Rows from block 5 of a small image classifier, named by matrix and row number. Rows with one number within an expert belong to one neuron, the router's apart. Each number is 500 + 40 x the weight over its row's rms, rounded and kept within 0 to 999. All counts start at 0. Numbers have three digits each.
Before each expert's rows are labels from the 100 images, of 14976, where the router gives the expert most weight on average: "top examples" is what is common among them. Only what is clearly more common there than usual is listed. The data: rendered solids tumbling over patterned floors.
# router: router (model.blocks.5.mlp.router.weight, 16x128), inputs 0-127
# up: expert up (model.blocks.5.mlp.up, 16x128x128), inputs 0-127
# down: expert down (model.blocks.5.mlp.down, 16x128x128, transposed), outputs 0-127

# expert 2
top examples: jack; largest object: jack; its colour: white
router.2:491419477504538539511562486496535540568484533475495551528447508555459570479445561462503500559562425489504475470556491483528454408459505600502448515525593428479498483426534497514506501551522440496529545516514514512468516470513512533589511512496447482494491443430508404497545469503537446561519509531463529571516493547546484536498495473499438523493476543496537467484472563519541525450466
up.0:542510507488516453522530554441505424465441536484554475565508448512508475435573407513500465416492564438430501489549506514522436582512565478570504482558523504547549531503534533445522545465482500530483529560559493493494552562480540576503460498397472506487502453529545559510480435495524491479497560516493533518551493485480538514609489504475489533476557496471528521486478503466548479489480
down.0:613552459439541530458551476512477517515467468487553491502599472459455518550474503557459550517520474451439502489548571482584460506474517502471444472528495506511521555473474458507506499588457507572512513541491503572432502542469552514505455459469449409465558546547527494464470470455517516472457523543482552515512534416497494576514489453482520487435485463441464538508515475513440501536483
up.1:535478447538465426482499589463456497472467499550466523493534472403432515458496515462538480438489453530531520559567506595522533520502446501562401487473483453486484484487519513489514446501498440477539480514449514538483518525581523501502581456472449437503456512509525477460515433502510508534517510373506522448549553539483500512517475449538546548495475540457568500489487545522465481564544
down.1:546471481509510448470487450533459544542467485526489499477490467404505490549553501476547476478566477497455512405584573508479452544483489565487520484428447470562563520566486446497472499544528491470502515473509563513572504515547468534491511522469545416480500447466413474503525492421476511484512491439456536488503488526608445506452493502413467495552522538488543494505445546491443511529548
up.2:522547433502530501525551503499474459567456541565629513612437561571585436434494502511418535476495512513482477526463436517488400506546492495522524478538468490444459547542497496528479509487414525445504517444499481486510499519468486551470462488466497509519443499562437506465469511471444554491489480536487514467492467562539527491508507505469517501527532436497486528556550517461562548468477
down.2:520506561522545516530439509545472514510506481595460492550526492518432480460488450406485493613442471526506486411503508487514527536489515465458491482531455501505479548566509512464518460529559508528447447538536481481477466514477566468585535457473536511539546453572455522476570447454479504433497527577591543473556505529544474494539541429468535496548447534496506499488491515449483543483462
up.3:447543498480513507517425489511534491537498504493487464505391532523495517477463526473536436558516496492494481499478539480481517506454531541509444469485553449421526523528459479482452612529548493527491441480513436556442529437569489565588472511518495540460469573485562497506529454482537526480488456477466503523543465569498513487462549446466493563501505515482435580454456460578542430458450
down.3:555537497483441495475472541462536444555508499568490503523507494547498454494506538505519508459556487457458481497499507513462437528544559512516549501443449448554474515564535435509469426450510476491499453547476497499480426413461444551498441447516530461501512521488499526458459499558440433421549508412507469485438498546522398457455533532512523521506515583438481448531492493507441507518577
up.4:581518501505510474574526577505509538461463513560506477474517553512486468578489457466499512512558548467473460493436507517508594530469476561423502484460508491465504552498483544505466536442499558523473479476556506549532505512566574509431450524503505500527526519534514428526412439518525497492565478485471459495425542497511525413545489550532540462428518441491534441483527537468490542404534
down.4:551524512498496532519492515505546514450499577450505532508454446532435527471541491530512493529514600508511533451475527521504500511572522546506491483526523467582448522521476468539547457519552500444569552529486526464513519483460445460530548523519422443476384516510534604537514598501526519485437557577538505518518499514583515496520488467534505559546462535569546529499514540481534526488569
up.5:423493460479471399492490559483444514503471522504547516501567550457490430533538489544539539533474570561535454459554510482489426466469501457520459554448511462470478531487581537534489557518446443492485512520528545428470505467536493420480515492493532502511525528526474506526452441474552484466491427489497434533478542496528456537575523557500469561504570548495411526451464456482493527468566
down.5:502497484498474529514556468522515544496509522521431548456570537546472485454526507476577443473520498482499448478434564508451431582540471557429521448579510537547444462413528482476500489493514471478544492584489492480509534541436547440455500480534510445470530480417585394538465505478550539539495482444480517472549494543478541547437524479490506512469528478474491528499483476460499583504489
up.6:545423531439464497528574409515481451460500490542552402467432493426466499521588492456523431540489455506529547460498475489555505523514435504486495467496543514426519546520481498559486463532566487459529511452490523497479559471446509542415508512496554449500475493567509551535491514487589452519469491447462510523516445418550495497550535501431512482514513514568494506551500504538527445523481
down.6:463592495472559431508538409499548455484461453494545435528478501493528486563491476519451528536455519456569493505539471449462405490537559486471480461424488444554442484417522529512535529503510464463530531435488459495480502544520495529506489480584473504459469412478539521464542534446485489537538528481510505430502493598534464474514554524533506498432490505464535525500445577544548532506501
up.7:565541500526485515545482439493481552487489468506539529542541471542510505538519443566452551539466548512477506478512550527470468521490465534530475469454473526536542587519504542454522532499498478525557520493549504505569413504531446499518468566507515562500488531513443460445464445567463534427445442477602501448518459531503571451492537459505388567490497575498428529518479511533473465526458
down.7:405496487530398552509503497528519440556530409495485565484500457454475480552473459508509561559523531532464518497501383468444490442558504473512476541517562485480457542506462472489537507534534459545500516478477461480563518540444442559508500516513496491465597539500475502450494574484540467522549492521486500494444431501505494513434537479537501495449491522389484483426512544555491507527541
up.8:508531488506556476493545533507428532493505504467509478449511551497511475519472441473497529490586533445572501448509528352457536516513487515495485439512489506506491535521479480515509515538537573467590536524465459507534534495541538461546492488447485520525612514595447465434525448509515474549579451546461489488415435488565547515486554534544558504484454528490549504518494488520469514521453
down.8:566572510430417581524513563511508467549503482466557494492546499521481493557509495493478443567462527480521528494496505528483484538532607495471511506524545477550511451429503486396549515568442537430566503468512560563512537519543566539443450478490534553527494485479539517503450496507560483443444528524422513536475478490466468536492488537504467485531434567465519516445464528488476522463451
up.9:572496539477482512500538442475527514493535460503480523498557515457543476542471525540534518510454450609551525494459508540426460567522515436444487541468495526513586532529525500494560483464449520547521540529533491430499522479589536402538493505481519518476579495526493421488586484558533484480480525560488470535468510544528540520509499485538566562490488455530472567502496465412451570492530
down.9:537558465564543533507522481487490473494581526546501450587502491553420546526588534484515443525386479537419444486521458524419487503496475494415509527453495507505520481429510451453483536404451474559547510453477493575451524553521456524501508538555535503495524524470488521521506543487497490499548450528490458488511544566533499514479517509496497440489473528545442517502499515494387505477529
up.10:485551478486464590569548469451459483430475503563496549450543499544504587496501480461482535515498454461561515492478443526549463585563575454428438553465506481512481485507458449502471495439446476471437598506466521529511522541538510546466500454474504540542489553572531514483418546535553508515531548437488510442524470549503530456485491484560495449458502486484468428504496506529529526509517
down.10:508541470513509535509459549518485523464467470533535486455546544527477556563461552499542529470502540478556453456543485489542541545519462478442502450489519455510514524444480479534458475469560524376487432482462511437531538432517458426530506549490416432536547510443556445510487477528569485520531515465461485458510538493530439536416456570516479509512510428517484550473420551501531485468543
up.11:525510532454477538536515486534488520524488480488504579525488461518546574584512513473469502520373470504467489494530505485533563497547450543546489535493556448494496499464473448425466456546444450466472415409444443522471519448469544434566453448506433514474480478498525538435539528474493486444458457491529547502490522476542470499504495517467426517448394442448515511491490499451523541493519
down.11:574532501519498517479549531497539480409524531494520518525500504429519512465474491479545404479493544533467499544566493559497493560473447520509473465502487545519381506490480523463535468494437478537452501512530485474495527493442568560550525505538558550549630463534560506597495452534483534522442524508540518486496473505523508508554495436516435532442524502514501528574565550502547545530518

# expert 0
top examples: spring
router.0:388515512430525420456564538605454558507480499500470494501540515485531475476457523503464515456537464544402522475497528527511490539430509518475563535533501522527498521455478571539507549436459537480577477467516491499490517461534473580438619568475482536481463486487474546490447477549498534453457461475505566554523487496516481484463509457469462508486470479507563458487451508506493556557465
up.0:521459531555495532501500518515452475492507520477522469436487474452469506541541494501376517451506503469551566451435561557512589552526501548512443501480478501484474503510480486532454501499534502506462533518503486474469468452586491552522461529537453475514543489485382571530528477482505433422531516510457564481478470502463481516449518461554582550436491456501497525549553492426488498547596
down.0:488539567496494502499562524486457618535505405479553529499480505449513492557510469433453513454532514509466488489448483603517514516492547496500556537434421443494542450500506477504497512479552522427467541549493479436467561570488516534487497493522519460555511517475417467487513424460514473528506494530552510439415519491463508489546471543425444516470490509556559476511538540475441559475520
up.1:554463591466494501490521548535552493564452568412525508477508562552432468528511525463478494497493503486464505423478545450535497420486474466532473409483494424497475523456531477481557480592480536538489555487413497499548521501513408506466519485511493516537531477522529540452479483445514551473424488460518548536470476562468536516487471462574501549464544444504495510492545413484556531487513
down.1:475451460473487516504498478502478464479506525549426532449569450581534467468500490520442496534551561566411499497534497568446548450451440503536553616536461503544549429488492461470436499448517475507455536493509507448404512533505469510460532453478534493526456503486489507466518554576506499541502479504505467532521481509502550454535530552422499444486428512542503527548458428445527530476516
up.2:565525386517516466508500467471531488474468517514547482479489473525527461468516502477444506518512558503489475493522539577516570537509522450437475405438538495516472432560539546513418476530495494491521495423542566479582443543497541558491524439517391470507484486560483515504496466499474532506523510509466511518501505548484506485479585540521507529522588522511495502477604455525576552535548
down.2:500454585489464518519432501522519495486405529487449493497486494490476501461441479563448461481509534496431503477480574453532481500489575503409502518568561431516562426525475543531494473479512501435536483556535542577487497531492469502451503496434530493462575498552581520538437476558532561462489484529480446519497512519483473568511422440530530503517461513562478528515543404508517495509493
up.3:514433523476487472587522463487502517512434505511490591524495509526415510431536546539419533481481489540484510498470499474480562390584465535550516537502526539532557494536473504498497473523548494548501450467485532532499487495545441542479479510540520417436460464518532475454381558512526427511500517496518522478527481493502499571523557531524542442493525532514485482578469444429554497457457
down.3:469450554543529471514539530519471454555540476485498519447536480539484454519473452488555483508489519447529516492521488482493522552539563485531340486520497540506474515497468504529526481559525535577507483491540523522562465451523496558498510500535527484501531460498500523391481555436563483528539467481602507495526491346491564493495558532467511513517500565440454512481530452455517507533506
up.4:490438492451522508551493560573425438472531558541525503456537543447484449490465484484501542479464495492448523497503486512476511515505499454516510590586554508503525514443496493551588461432598490521457535525482461486431490469465470509491515435538494471487535497474539531554545565495463475511439517512623456543494485576488543548432481551502531554459523498434499481505505507501569528489447
down.4:555502564503496517516411518506518486509430507499625524465512433513463472466558483451533523452504542522480535512444521496545521520522552570521551460473499474458423493532438439575484534416510620541480551462430472490438491510502551539519479519556528491563491564517540496521452510588545542454528431503518536542495520483473476516529523479451553548502507532498509495512480499509520553499513
up.5:451503457479513570449484530457527517528516518438468502462492539507510525514572530555493486404480516449461439457549492504517532495541409557518500561564512517525489607498493477493504597500521494434510527475469523523423531521499526503533435459489526520516470458577442492483495568491571497515539482522474508531467553527442442560531415558556503485546509453498450456505452409509504473518485
down.5:497520524513523528561529501488499574519419452521490404448542549515436461530492530535520507498563482507475480535496476559495503564555526541590503492525481484538517558534519515465500447476471544536459544508461488528517547532497449528528455590530562484534549479458540567469499464452491472562484484540481475539507525496463561411541576499457435467477529470473559561431520393526503487524492
up.6:538558497582519577495437527461542513575515490449549558530488519480501526535484486525537502589563539444562545484457524450492452471570517462478447487474536530473520454487475547539483554460503519541557465507496461544457457519519462535486523451542543463533586446413518559481504508610485530474510570508532499486540554550453464503514403491462503480471528478511441491540489489489466503483450
down.6:488465489488512407449490465547515508470520463503523521448493505501488565517522535454489439470547511529441530445510479425534496483544509541569521542506501508440445519445558564494475528497463575454497467504485551471504454539483467464544518543475444486487512588492468452523428515535459455580524468468561447475482493443452503482473544476445528527497488511496430471537420451492504492350522
up.7:500545552493462549508526557511445560527482505496480498441520476508503524509479493491468527517478502543470471485502575458522542491480471472504500534413472520399577509439433560485531440441412489484513490471560515514513502475496513494428391465549539563557464614487485579471514548517454508511575475549418514445480480527526523465532528482490508491454546437481427510449498530511469497509504
down.7:541492566490468569516440474525550529440509466464471518560409545485521543528481492459528503482505547537431483498509433481527449438412500497463477514482544475480541553447519523511505465458529448486475489499513486469548487570542522465448503560470471545521427505479454470485447485583541450499576574511426476410512429471452512450518490480524501591509535501485440541455505488437491460485488
up.8:518472494445427516534524566507446504524519436566457485502510515501500484488431474542494502494531453487543459451408570513548461507497573552490519420524491563481509531439509508460478565468486401518526517496463536560538526531533548521428487466517473413516591445475481484438539500457496477497516533470503438458482571536549536516500478517468564500532471440546585482482507526579470516511496
down.8:435496503547568566582480461508510510535555452489528434483563476515541479459449517517460535481528508543506526535487459558527590533529494501527491481469401472526482462530511486518435516480518463478502471483546524494512547449455435487474451453558491450545420547470519462630491478499482565485548500465519497510456490471599442400481489486515492546448506457499510570533507496537505528471509
up.9:511527526394452506539497572506459485554432503523459418468480504524490448535428507456480466522454462552414513526452550448510495428497480523433518464464540486482449561555434508488529547478544469463481464456430513477522529476444447489436499547551418490536504559433559487453533504541483458540490505558506439468495522524518574489475536458500476509460508495542491489485535524543570517539461
down.9:500588499533497482548489511506509459464534506510505569498529442454496541513536539433483514522534480502501453494471489609509466557522523515526503519465437511496542477532582487451509455533407578606481465504513496544605524467520492518438547473560518528577502542494426517555495504494430552495402522521505460497503487527515512475456468504492545571437520485482567583523518521537492498505479
up.10:521471546483522459500495424540536462472464431464462502462507528513508512524484480449439546438470525458502547553499491473497487496500471513465545467471518567437401479491480577601447477536508537387586464500464447476458511500473549484511484529453546486482524514506487440489480499439524517504442515455534529441480575476445557540495512457534508481467495510550404434451563485525518454530457
down.10:459428512486501470456551522498527476521448535494472566528471471509442445619569527553461501540460494430478505458486490515598428558448475522563413453529471521559497441522501451468460548512567532483479465450477573540466485448553472497506540566489502545484464495528520516473570498470472493479524495516509517495577478525512549549505483527505456539452471444542470491521561475516564537515546
up.11:505457565498530520487476480561540496469509474518506545493470586475466478450449490532514436505537568458559506547475552516543494534499473442449497481509479428457523558443489429529468551402507431493469566573515491458590469548466462462472535505554469539479470507429501486525502487580435454441544493559523566464523448533460447469527505509553498568455487481520505533524478548484485536528529
down.11:483458540507501493565566576539523497548451475487474514539512571488447503480567509483520529519478436461560507522437499500443536504520542548489528527479444469470447432489506508530431557456471515560472467479558497454471577476559511490573460477451518506562496556537600451596478501471512464533488447539457425459522494516547558449484512488523539513516508441456443522433449502471479470533487

# expert 4
top examples: count: one; jack
router.4:499555553507498515438568478512492531535487493433497502513541534484512510448576541474506509529455524561430474509549512478470469566501501542440492530489502494402513544443558403458495530514464473501468472557503495525428576557491503406385518476482495479538490476551474481467494496499539481491451552571463607510519492520457535529487481528468566483438504524507572450489495475496517541565521
up.0:467466498537475558486532546562507471492570507498510610463594503516522536510531480568514564456513503559486549470470499450548518501504404437489501480522443472433518523462491554544547517531499434507469514489556537472454501515553484516573456454491515494505422402506440480517464559524508488490486505515487537461481528472474448508508470425569432508449548519545424468518446490499544536457470
down.0:511518485464494518577413494567527451466528552451471454458515558518499587470482426483489452459513439536491543533518528567490535527472464518511508417518558462468491456494550492537507476525442501540533504451517570517430567456494554461454511580452484511494510577537454494505399507509454455455545485521475480522470450516492429515512474507543444466477503494569531523455416478464518502551486
up.1:492547482516509499452484459521494423494472544429523547524533537531504548492509445492459459431487501491525529518533519473491558486454430454552492465614506495491488506537493498539510460472457551478548509603494480522565560455482534425459549518498503556535425541570468511462519547555445460516492546422463493566559498467516523476498486483420441537561507452504466547540495483460565555493541
down.1:475449495443423476504540498443478436514475570477626537512543513451540520457516532472451514511523434572514486516470506499527470556484501480492439505480510537523528615455507540512448516449524540479518483547461518555568542487494451544493516454540425423535523520480568484515468488506412472509462549481463458586465470526523429550507476441527503539488479472473520471530532442549476498462504
up.2:507507518487488498502481506548501510420497444489553481583492466466453506536446519541506513498474503493577469519437410527525544454494512498601568549415466527535574498532511457416485442488529480459425486490481528537510470386500491523496501464510593486540542506555549502527501535542497510502565490558469498442531557533510478458483538498535509438482469477581551521433486501513523433518529
down.2:488455542511483474434503454527491444534485463528544495469558575510488470470515537503489484414578492474511447501460486528500478515581544608485533486493506467456500509490525550484505455508515558521518489485504500571512522576546444460473535510503494433467523463543509563400493477492470515543479535480463518521480509517505507515502516427587485524433415484496435517478442545506523355513437
up.3:495528473470536582554516499452562582591480570490467461470553513511517502493551462454517512515490452440480495509513511512528485480571492576533565522476535507480521391498440560470465499549509531520521606504563567456515539513515532545493507577498467452530439519497483468485542514457477492460530548435483601488519473531489523495486414475439426497479488515521557525509530468473495468494454
down.3:579512549442451432563495524508494564454500446468527499516533546467473478499523482538541579524447499453529545585453471486501571455529539532519486574472476458488500543520577536487515456531481553499541510508501468455480513520536498509484468509489583469498458568481556509463531502511560472548515547547476482423443468521494488478619503467485469551586512579414468502483506508460520464471462
up.4:435429502510424453500538473474469480556542518430536484538474542449493474519479503492546432517510514574456456549511519594527461493509510424445462574585459546477505535491481491418532518519530462574522533481513485476515507519522452454433513578463459530430541537503506510538515503511604526511503540539492475473550443532529481509465514529470532521523538513463485419470505528470484400478539
down.4:495447541480467518527461534522536450492435485463419490487464556489491530511480559461523532586468512514500507485506462547480460475522563501526528506461563556457556540512513446511467504452530523568467470484595491495482523512579560614529511517472512458523457520475486462440503479582536501550447516521488546508474514601487443513424538535497506452504489430546480564487471475516441553480580
up.5:449551482472567476497493466457511508477525532435512529472480480543484544475487539445543582530520481480561495555548465459517481490489509477559500574511486476555487553514504487436494471522551418494534545497429436557529416443587483570516452509502483539482439524420450482540548525533479512527434526472424547501475524479481509562489471488638457502520532507511500473558500527512539452502484
down.5:540597528460534538432528505533475484540460562462516520539479462555570547582555529479574457527555450574555510516429565452457496472479523453480518489507535504473595488549477518496480466538565531523501438469528503480539528515495581470479571524477436477548465486545575524508546514458531497501501519529532533496546505484563496499491477475485552515469521455446466481485511530481401436501548
up.6:464468429467472459473487550463488466549536505455507493476489509570531467481487510490504543566521498448453482509571602502500570531550456457484489526461524546469481536480484507538496426492511520509542472552527599531497444480455478477532518444526515507462543476429524477402508476519472509468562465514469475421547440517506484532489462438484561480522485459401415475517438467460429533501443
down.6:498450494455493507516565449513492417522425485472489487504459464517484405435507527460501492453514549552494524493476554465537442502441477454442496490519466495506564468543561419494513427491447519507458459435558520489437515530386482514452531533495537472504489415522465476508446548489552536525508505477549480431487516440466501471527506534444461537491397563459523526521550529517466520493448
up.7:540496498480483504525497489486517452549558511493535568462492519529448479560474493454567390571524505554586409500491434515526510518469413402436535527455465508489481549503521538537506495557441503467548512503412480540471497484480512582472523547430467466541510488459468509437501492512572473508467474491520519540494490569542531479420478504507490487482545505459455449502462441498535462499429
down.7:514517454503528504498558511547508536539572465558499426544450526509475498515547463529571530465508555439598444505504575480479471504525515573551505570554419538512530427526512530527529525549494542452507525486421550539553516445440452435531519449502476482489499575507558460515520540469576524495506473517462459556439463482544470472425474519499500476522498553460534499554500537449530477498538
up.8:544499504536482473465463487481562446488476471451430529503545492495473495504555555540463479449483534494504613510509466488474494457467431441486550484487497547495478467530501478540500482510469523593557504458510471484474511564459535505464525582552537423557503500465497449501489491512478486534475592544557535493439489477416444456469543517409537531569443500546571469499448538507487417455473
down.8:474519518487476382540506466544500480525428566533476532465437446528480525446445603511494503507455563451497498512470513584507532569548532498477502476444522491540496537463472495529453471539526553487498467566516526520473439484474544526470452394466441487523497473541504521544523464473469484438524488523483413512520443607474423518467505544464512481550498426453539476502513529492471521525530
up.9:480460490598535495466471483497464447465437484570546552507481446500467484474476517469447500417561531453459489495435485478510505438462546565516447467525472444460537535509516543518528475452530546532506462488481506512445436496512524557534448456456551520527481599476541432505504432515479432514515547497545529516522503533471540509484515478398447501481482444508495542588562493563563449516523
down.9:553539543485478523505498525502492483452470552617505584530548462528538517495518552498424565431514429435396486485507502540482482524480509485459523522485490487485520516523424571416489517465472521554516424571514492469556468513528478510486488497480525415435511485459483564523499542505543470443583520471543533495542484508505531496539501516458475490511527515538440536518500498571460459508610
up.10:536456504540530455483501514542510457458489515446522443417561488583527566523528510508530503533510534443471544561526545490546502504507438513521496469440503466462465444469431435460476475518495485574487536469470576544557514559464529542454479489490412555459485454456569463536469487479524409500526586532480460483490402505485473435479495475437529502534545503480478443525530514451532483495447
down.10:551477472543467496510502497569517492503551512491463453509433494574516469525524502571548567440553516530524533494533480477507528425577525479532485525517482520510498464504485497569507476505566506425497488538487459500409522539472419525433495466401454459495491425441488506531526498514537532496505569517464536442522489548458491519467530467521498577474545475554513501430422472606433456531530
up.11:502427515577502423534501497503473502499531507502522513470523464517562496405486524551411568554482473538504500545431505462581545482444504430521496453450482502513522465472521446503478503484482588517411455430518503509528540514459569491505536475544531583479513487561523487507533500509502498476503389493505591478494539480481482583538546531477573504511514442503459475479466522560497562468496
down.11:523495501511544532505408516545540552465465517486540536528460470387551478477489498583563435436476501449494546486482494561497518513543502456413472561472499468512481519484578574523542566511575484472418506467519499438462504542522464533562523553535412512495510531506501511549506497527495536520480549460512473516490548525487501531521547604483448491459530440477435546471549527523532517526535

# expert 6
top examples: count: one; its colour: white
router.6:510556515513495508495529465547497472524413483515512573490546559488523516589515548516446519482469553513462481491480510540408515452510467517504504501579477494485486508542547458470520488411473479487480426490572519459423472516464529504453444490472489563508438452476456514451472545458532463524509505463483477511505506493484513531447401572509498356478513525483600470574542538535497505482515
up.0:517482509533540458517495483554546460520483462466427490473536515457561465547430511423491431488517432444547456474470478533532557578477486521530462495480540461489526473461509500510490519475571529627486552518453464496419542552519475454425480459565537508524495443524498538510458510473584449395512539422471437509503516519492539530537461480474506485512536534563472482497512465493460535522461
down.0:544484544499458495488511439542448553552511474523425548470496453499518414545617462447521498497447474512554506470456446480560466476488434487584430551464429454481546558488538497501540508522487473508504503571453528517474502534559468580527502452511552462490454433522594534523467473469559511512536542448554506515469474483458526526477490513538503511564518517571518497492473490495578495492547
up.1:553555518503492496526549467443531499512484453551527568564560516468474600469480477465523536481519484503497400428454487415522502536562433506429557495591533481493472483580523487502515535462493457523572477473446446512553486455483522476550482488521488463489492495539554493482574465476402558458521509470524534504474523506537514489551481457421428515544493501494481467510443436482505495538534
down.1:496435510476536473517503525469435476498493522492453552444544542526499500470518505466524466530547540541478515508443505445440568484431474511484544489536478494470523582501494581495446506499526418441537491478481473504486575462467411474547459395536531530406532505489513471592558547527523528502578490473531518495462564514528540459552516538493449520514498515496488513472472599543450528434459
up.2:461450513577586535438542504509452539427599479565504556518504515545516498541493509498526509542462473531533454427502509416453539519550544414447481470446491454509510502433509486492536516517490487497562572522549440538542496530535481478477492453500492464491539555554481527472527487460465460475488464492555454568530476565569566505547453518520529543500517493517508464410504448481525456494434
down.2:457524442466497481476507487488552510555445589490484520531493483566555508514534544448484550503532546474536490483461490571462487521521431521524471466456460448534556592376529459445450521481482513538531540503472568471495573510501517562479465501471450506533552517474456538530544516486532540452537464484475444515429414521518508552500531471465525511470476569541546468494441491500464602511534
up.3:611505539550462482498523519565473532486462530419515492556489446436545458470442494467475474413525505452548562503435516438534501504485553537437475492504408563511476523435550501461524475530543536521512533464548532509577483562456518502538465510460497530472465447470551533586476498495490495476515524568473535520465588471542516538491500473437455521573551542485495451454473512510494538500506
down.3:591503520476480480509551537460494470509503444547485505458494398582488465524481516460620512429519502499510478553443527475568544455498447500474494541539464474505495502523538538520447501490573528556552490520511485577457517541473482535547547557449499580526514504514527500433524542541524452542461456469518487452462502507428463511500555488521445500405537509509540551540517600518488472470515
up.4:461493544574424503509536444465552530545472444519509528479466529518581473541437494535478437498502454533504421517506468494500434562534539555477535448519448500492575475517545491495499481474531597508480502503395470493530509478481497515480507515530500567423504514565554517533487480561529521517525440480458472497522499460498544508458483543497494554554503625497537567525520537491466430570451
down.4:532570520494467528447485434506428506518474536493509529550511520496469464492484530461514495536484563471433485495440518395444521396506512468522458585494469493589530559513488515484486553486546455489466540473561482459560467498529568517471446520523531501455534484509474575549507512418483527500485534500596465494483539448548479578560509464471474475534541531522537540446511549465520562442520
up.5:522483526434486472481483488504465561491510440523492493581532543495521532504538576435506506503497411502422490519547536547533466533497489515530499545507542533484547580473495476497554475507474511541516390494458512540493578422507504476510527465516488532509602538455520522558473578567521485545529518497432468512477406444454469497513485479510514471438465481500487489506509479425449412558565
down.5:471459546423544506550477496497512502442448474536488483474457478541545541569495505468489499536452565501548452441584475473514517465553562566523566516506492528528494503434513456546555502500498489559493536481520583442562612486523475536460478471520504494482538563477497546540492478530487523473486446547507463499432545475548534546470548511586534492503448484470531500453545545383516548482513
up.6:533537479489499504581501456506480481558502483494462464452513496506473514550479487509454477492476517548466457503468458547512508540490508485531557425456565522498444522462460570531472428476494469492527500540573575459485513505477517537602449516525479525499518582518514549508595511527583449500613430441546511471519494548524523528449521525570525486517462484603430532495559452466508515502476
down.6:483511458434437508479478428554530415517490482534505539501398495508450582520457525454518492532446420484467498491490541433502491508492482475459504454489507517562519522459496542547494462558508479506533475490406433464538492491442448500512555499531518497574519511547518446457486459497452516483468557460478527529549542413532448489490526551523524466447474457486570464598442483437555522466483
up.7:444419458541516464483538509567494515529471506500495502484542416502544553458508529514581519577530540501519494482508477494511516509570518502379455548410479509518451489466508421505508520485467552461489413550567495521539558510458534479484506506482589526499441517518579515510396512485467448520506521522582495515505472465532543542514524518505429484536481460503526454564454551501525470545513
down.7:550542477481473520447558521517512511484511462540490533517517508464547466454390505443488546520534494436535524460482563452445596563443461472499486470506523599541502455447473521469447464454441474414491562497564439476509484446509479503475524469498475504484505567522489485506484516551445466431496501479481492493486542476560441415609496440464524463499535561513531471501501566492494507480464
up.8:530503546515521484539566490462509460480490474567445500523443526464476418562581565542478495513492480556460492525502527461461486518535473505471470493578517482421451487549486491501508498576520463489520494464479473495529514418467541533539579515511399509472538491521553435515422476477494514457504552444544512442461403528562505402492477495513535493420502514561446468478455542487494557519495
down.8:542443471468505480436404578491479485534474521481431499488473541497486470603518543523500474463527487527490471495547589467525528548516489455531487543534538544468470493597508524502472494528603468511479470477469515510518499460464498453526431483508517486523522512420467475424484520494502526591582463542370484513469491568493465419528527556538476503472558496498463446509494455483504512506493
up.9:501484459536511555433435441471491531534480481526509514514473452449484522489501517510514510537504515489570508449530584533481460462497529491542575482530502513439516504573526567510444502500479491454542408558528515489552525519492585540513591515506518543533397467542497511515462519541525521429535476513441515519445524508527513470539489567520442500573564533532450485456444599465477554439472
down.9:523517516394472513546516521452434468455552525482471476442444493444495502526439458531530489472441530436589461447541479527471503490446462493545510548550499425518459482574455483519474516536453423549556602476435444535539517505473535473527524491524469489469445516489496474482484478515545488550519532459506524548534535503480536380507490550526521527588476467551489528481518524459516529516443
up.10:540521466494530492489406550433479490501480418496486540517487489467499468608471457488533526505509514463434530461481553504549498495500542449470577547481544465508494474500478548554535513464415458419528537539482559497491491514476555475440457560542552432524548509416517545494551446474464513466492533503556547528539479428537499454514460463496488539493495506521525386480547554481479528572512
down.10:513435550493485457457501458596482452448536432466481516497499547489526516530433465490447525486537513470551412477518508536484544479524516484468415536465487509507509461516477458484447466531503487469489427560467496511542522491523562551502482501461482518521447534532477478508500431517500446514549547416419531498462570454505547511480476532552428506476477427531451368424431512471502497495518
up.11:481543545488479586449497542488552488442454502523548509495553504564490521551514581494501519518509516453451426505563564487423543578496533562493504512430484583541482459522423465470460527494522497498560556542610470505502522502487457496520461542499468491442492508487460453562486475529499502517445543527497492509581499493507565504497493558442468512552530580487520415504514453530472481429504
down.11:539472485491448490497519529516589595462535563511537487472470475496488538503478537531452473540505495455433452525474514506465484504515513530441493550443446537541470472491519434474564458449540557538513510551531579451540495494491491495529525452495493520502551478504436540395530547510476493518519565515399541500473527485535430480560548484561574497562513546478541512463461495599523481523427